Rows from block 6 of the image encoder of a small contrastive image-text model, named by matrix and row number. Rows with one number belong to one neuron. Each number is 500 + 25 x the weight over its row's rms, rounded and kept within 0 to 999. All counts start at 0. Numbers have three digits each.
After each neuron's rows are labels from the 100 images, of 14848, where the neuron reaches its largest size: "responds to" is what is common among them. Only what is clearly more common there than usual is listed. The data: rendered made-up planets.
# gate: MLP gate (encoder.blocks.6.mlp.gate.weight, 1024x384), inputs 70-104
# fc1: MLP up (encoder.blocks.6.mlp.fc1.weight, 1024x384), inputs 70-104
# fc2: MLP down (encoder.blocks.6.mlp.fc2.weight, 384x1024, transposed), outputs 70-104

gate.368:492445505475489535506491531497486500500511499511473519454508464520490516498496490488426515462512499468455
fc1.368:513480505509470500504507515499502507520499476486492471497519478469428491466544549497507502482510499525528
fc2.368:458507502453503501519503472513570512487498477503497506524444555500535494484493444507524525515550539485484
responds to: crescent

gate.641:488511550502546526522508495450489533522499576485496528529563486518508491486465538513521486543498465499501
fc1.641:499472505514472501502508483477463515491473515459499532479537478495494486436470493511449486488499481499526
fc2.641:480500487534541475527482462505510485484486487500488457519529481544501452484468504485488487489465486560512
responds to: cracked ice world

gate.605:449475527501506480493517496589462519536500498514541475522524517497512450458496498500539497506502502494479
fc1.605:546528507555505514487500514482470471523484495471513504501487501486464508477497451505508540498517485528494
fc2.605:457563503496498490501550513493474527508541549469501504488472522505477507511493503474518494496513474513501
responds to: cloud-covered world

gate.42:499487477483540467481453473491525530490545502493480516491499533473546523504521542485490475502499464487490
fc1.42:502540525469533481453511484532502533502492468498490549490514501510474511509490482512500498477535532505495
fc2.42:534491513484475532527472451517489500502480438442477512499552544478501520499500520514470482499549473516494
responds to: cloud-covered world

gate.621:496494506510516549485495511541503542557473530524490518573476491494500507513488495503493484492502503499513
fc1.621:530521499498506502493524494566534476483486514515509488480500477490481478527478498573518526461501501469473
fc2.621:511489478501501497442488502510517490503467464473458467516570536509499489469495567460536564496498497508508
responds to: desert world

gate.297:492504526486479537492512467490512500535476435514488495495471485537504513488506527490494496527516499526550
fc1.297:532503510477510514527475491475562479543545473457448469530503436499500537452507530537457498527464527484481
fc2.297:480523487501467526521500502524489478536443497513502499496536555520517470475571522500487490459523526482502
responds to: desert world; crescent

gate.21:501469491512513515458506508501465533495559583503505453506467516453457498475468489504508499479462501506502
fc1.21:497467497505484455422496486547508501475521506506524483483519484504554526482537532519476535527506506457496
fc2.21:500522488510499529491503511496506492450544447475519494524477478459538500494487528496512519533501485487521
responds to: glowing rim; cratered rock; polar caps; full

gate.527:496493492482481470491535490533518487496510479492528481451516514556508454512474563503473475462506481486498
fc1.527:510553522517528461512503514498510512441487513505489472492509494440508503483511502453500491534518534540543
fc2.527:486517525519465492488529478526518483545497457498480548533510489511466505501499509503494506519455452507497
responds to: banded gas giant

gate.0:472509579481511498513521449496485528461511514516530542499515489486533471492518490514474499517486518500495
fc1.0:466499518559498486470481495452530508454512533481490488479481496517529548513498512472485497490448459496483
fc2.0:506498525492497486512505501495447500511500520555504493508495446455567503495516515499518513493497498470475
responds to: banded gas giant

gate.666:485500500507472445491503502510479531490489473504515454493491463528504514467417489501501509492492524503495
fc1.666:510504517490477514493463481482510477524495518545488500492567525547506501486494510462533496511493541477482
fc2.666:528478478486445418499557505460472487499486494504489511498467503500512449518511499504530533513479506477474
responds to: cracked ice world

gate.403:519465498501490507493511490503541507488504483500517542487477520495486462495479500491530466491473473476513
fc1.403:546485511500531514502441466502532498499535501532517480479517503503490517519518485449494509497534494509517
fc2.403:525529523477507455504548524504514531531571540509507494499483493506504517510498506490513505528471489484483
responds to: crescent; cratered rock

gate.358:518474514501503578425506500461488476541517507490537559511462478514513469466503524543479498484490459476494
fc1.358:511527439503490506486525480506492467536562527520514493489545499516511516510551502544498479487498474498501
fc2.358:462491522499481509506477547467495473448538525508576486504520473519533469539452496461497478551555478502466
responds to: crescent; ocean world; banded gas giant

gate.578:475501495530496499461562501502495470495476501507490518471537506494514479509489492494495468518513465454468
fc1.578:542511520530504528500495474459526518516495532478505484452509486525486471508498492561469493506488510516469
fc2.578:448538513476481528556540483514489482519503544537484469475504483476503508529507499503515482470502512523501
responds to: rings; desert world; cloud-covered world

gate.482:559536478488500519508519457485469491501500515507489494476493479490456453456502499467492503483513538520495
fc1.482:480512489521441504463472522505502529496494468497529506530506509492496506524516495505522500502526500452504
fc2.482:492495515501483484482514547449501453482469462493460489505572528509505536502492506528485454504490544504552
responds to: banded gas giant; rings

gate.480:486507491528497498562501522497562473523485512489533502522499513500537510486480511555487508532506492526496
fc1.480:512513520485521539534465489518482532483494479525519512552456491503463513479523541502510502510497516492515
fc2.480:501500516509517481421476481503501509517532499484522519527518468504516466523499468488587484496483505479452
responds to: moons: three; cracked ice world

gate.729:516496483563485484502498494447478506462485504519505494499574531530501483491478463481525495535547534455563
fc1.729:580506498474507520504542481465500536478500470525494515496466495439504531531504483504491495557520484471504
fc2.729:484515482525525499494524516514499507537476488488463505532478557483515520485474496478563513475477453521502
responds to: moons: three

gate.64:488499519491517505468505490493491502505487500522505510488426519512460493490479491466551500443471496499477
fc1.64:474498445523496538467517526491574494538456519483493466518488508503508499510506496491516510462554518500504
fc2.64:539524492548473505514490517562477484546517481474508501485512488520512525513509481502466519428512531492513
responds to: ocean world; rings

gate.37:506466504541502491504549547518487510515517507460469483501499453472502490464488528496489527488501500485465
fc1.37:473519502496509504451503577508515481509495520516507489506539520499476509476482487505487507476473503517507
fc2.37:489487542493540509504486566466484486494461502526484512512463531548492501501520483432494498492479527505506
responds to: banded gas giant; rings

gate.371:462505488514477521456497496452501511506524572544536503487496504428520495498509532534521494465526502559534
fc1.371:512473558485482503469471505498552504498481496474495528523508455475451498533451505484531487535534517492502
fc2.371:438459524498503481476528524504537505513499502478577464481502532525515509529456525499487468498500537448510
responds to: banded gas giant

gate.237:488474495492526510478498509505546506493516503505497513465471497499503477509495507508517535536486516499498
fc1.237:510506514502530480481501508504500515540506500503491512493478504523485501525505472432519486465518475521492
fc2.237:517524472570499516489515467500543481497465528504512505479515467519490525499492509511495482505503526479518
responds to: cracked ice world; moons: one

gate.217:537498457491515502507505497454494564471498520492493475493459481480482495519500442499495512494506459466492
fc1.217:479505499507500503507447490492474519488538450516504506511512493482491495466480506499483456503497522476500
fc2.217:484475502567503493515518535502517472559483490490491524526495510531508435504516497468496520501515536512513
responds to: glowing rim; cloud-covered world

gate.451:523483425498497495498488483529503497486491499525498566484491454548498512505506466493500535515490508497479
fc1.451:421517497523497521477507536533500492498421497535493517465519497538506445525541483490407510500500508438459
fc2.451:516483494517546431499487500498500510498553531505461493506466492474487506443526503556503530499538521461519
responds to: glowing rim; full

gate.105:528494489489477451490483503464467492498515532504546502505471501509483490528511427499477552490453501507516
fc1.105:489520516498485539474507533497531504524472497533522483567503482506523534549521482506464459488517514538483
fc2.105:484513488487504522516479495500471539525506541489523506534541488502502493541535499488478487446481499453521
responds to: crescent; ocean world; desert world

gate.174:521505509474456509509446514442466509499469496525457488486507522481482475466529476519499500489495490499495
fc1.174:490484523505532486495519494479476485527510460446477520465498463500451506487488506500534471465555484453479
fc2.174:501499563512509519495474470554475496484501511511498497491467546536520498472527507517536533467494532504493
responds to: crescent

gate.69:486496487484518559534513462501543440445517547489482507513493536475490519488495510472525509493500508534501
fc1.69:445525490489515486498503513530534503448493472495490495495473554531528507480526478468464473504512450505444
fc2.69:464494453494475540486474491483477505495495513510514485505473519436487506480499499507520493525554430470486
responds to: cloud-covered world

gate.419:523507437536469462476478491464465497511486476497527454527494535480487499518520583495501487518509478502521
fc1.419:460448486497504472506483498489472508497549506494443498490481497549484502457505499498526499510480529495516
fc2.419:513494476499507468499530497453529498502517472522520486504453502513472509498474459492556467513519460460454
responds to: cloud-covered world; polar caps

gate.426:506473458499505561478500513506489497473496500478507506485522481542543503490499507506499472574487500497508
fc1.426:518445489499512510489487499480466498529542496476534427496491499493490468531503494456542535500493494500465
fc2.426:494480504490468529561528519495503493500463500511513512502482491531473502516534503510468467507483475490519
responds to: rings; cracked ice world

gate.311:514470498484481498506491517528450517485465498514509525513509558486482486458518506503508516456507503454511
fc1.311:473506474501521523509561507456518471551495513481490502530479499484493495488492497460504490507506492487529
fc2.311:516499500532498498554496500485512543540516503532494499520500493483497535481523515488490503511495503487487
responds to: glowing rim; cloud-covered world; cracked ice world

gate.23:489527497493507500519461502481492484553454504499507481554469501509519543460525502493497513449518488498514
fc1.23:517501485545485517481517500506487493515526489470501514502543519489512505493481540494446459490500525499449
fc2.23:528490507497519525532506513493502505495495499441499516493527500493502520468503515530510512498478493527485
responds to: cracked ice world

gate.472:537485489450508510484482508468489491509532503513483460526495464489532509481461496460526460528514498483554
fc1.472:538492498489508526511502523501502499514515520496492470483493520516480460521497505483469565488511543508535
fc2.472:482518467502450467471499530502509525505517505500511520488510493525507507496505471529475491521475447500482
responds to: cracked ice world

gate.33:510470530508498497482508504507506480490494517529474520505475486489445502457502478502476496505533571524511
fc1.33:497501492523500484501514470508516504536492503470542526465479499507501523492526503486523521547485511522488
fc2.33:486512498496502520472510516474506490461538490472499472492475542451490508442536493483486524492490504516493
responds to: cracked ice world; moons: three

gate.691:496504475534477475481546470520506530499477545449502506406495518488512466502488488492486507525514501491515
fc1.691:496491510543501521484534523542518470516527513496500475461479499461500446498486479458464508506502518486506
fc2.691:523472525530501520489531494516541475481487505495508492496479523470482467540498477475472516517557507495491
responds to: glowing rim; ocean world

gate.734:478496539502428494485502502558504497493501496483462500493510522489501538494526437466533477508503467455497
fc1.734:468495485501489519505491487484480481501509515543488454488482540496516485494414483524500502524470579510497
fc2.734:555512520524548495503475531521539529542437502500521487514509531526458490469473534515492482499463507546494
responds to: glowing rim; desert world

gate.232:472544495500511463484457505521489506520523430484472477528548519517507512501473496506516552484518533518508
fc1.232:512533473473517505494514536410509517471496471492522494484492490461517510446469503492499488516519489514497
fc2.232:513511508505468490484505490477529486505503495527502500528521501526511534505527441499461548499505515520481
responds to: rings; cloud-covered world; cracked ice world

gate.388:528483492510496489491481504500492485520540489467506487490548507500454542476496523471522494493474469538489
fc1.388:479499486514517473506474525524503455521501520461500528535499482491453446520491508480498499481495499504508
fc2.388:497458495493429498498484528533502500495542502459544495451521508526546533509510511467521452485489487502489
responds to: moons: three; rings; cloud-covered world

gate.321:464495488540573495492478500486466496501450501492501498525461497518537510547507499506506544522495474512514
fc1.321:495483503509479477540478533462502485474490510500533521490539497505513467518533521515431481496509482516462
fc2.321:523505495499500489494519477461504517470507512506488468502499520495462505476524494512496498484503507547480
responds to: desert world

gate.148:528457476500463517473496529519502488511519456478518504501479475484543539467505501508535532494499476481467
fc1.148:511525528498501462500475480509532483501494510504531537548503536480521460489490476543495522525482468571458
fc2.148:509496535504506506518506514462490497528500520461513505536540554509492515491503459507497479503517500467506
responds to: cloud-covered world

gate.235:503533517494503492494482503545509503497520487471470514542506458475481526462501526451468468500521501516511
fc1.235:518504487490470500485516476519419507494478513554515457474501503471456475486460496518475572521519483500471
fc2.235:477513539505453496453461496503465511471506482532487561470517513466492499486500485516508501491481476500481
responds to: ocean world; banded gas giant

gate.249:489484456513520512493510509455515494481490478453525500479546512535495551546524573461486506484513502510486
fc1.249:509500469491501460499596530546501504492487512498495482511484515458595476503528518472481495519484502531496
fc2.249:540452510529525502542455468506487505494515511533437494509469492454513526521459528517512541467433507514528
responds to: moons: three

gate.169:492542499521461491508525493462489439489494471518478502499497540478493552519517536523492500512463554501558
fc1.169:494501492535534489507500499526534505471512504493499487493481450526494511439506503478545490517525511482469
fc2.169:477505526512507515487519480514499527562521483533472518512553508478485437515503500513547491500479492480504
responds to: glowing rim; banded gas giant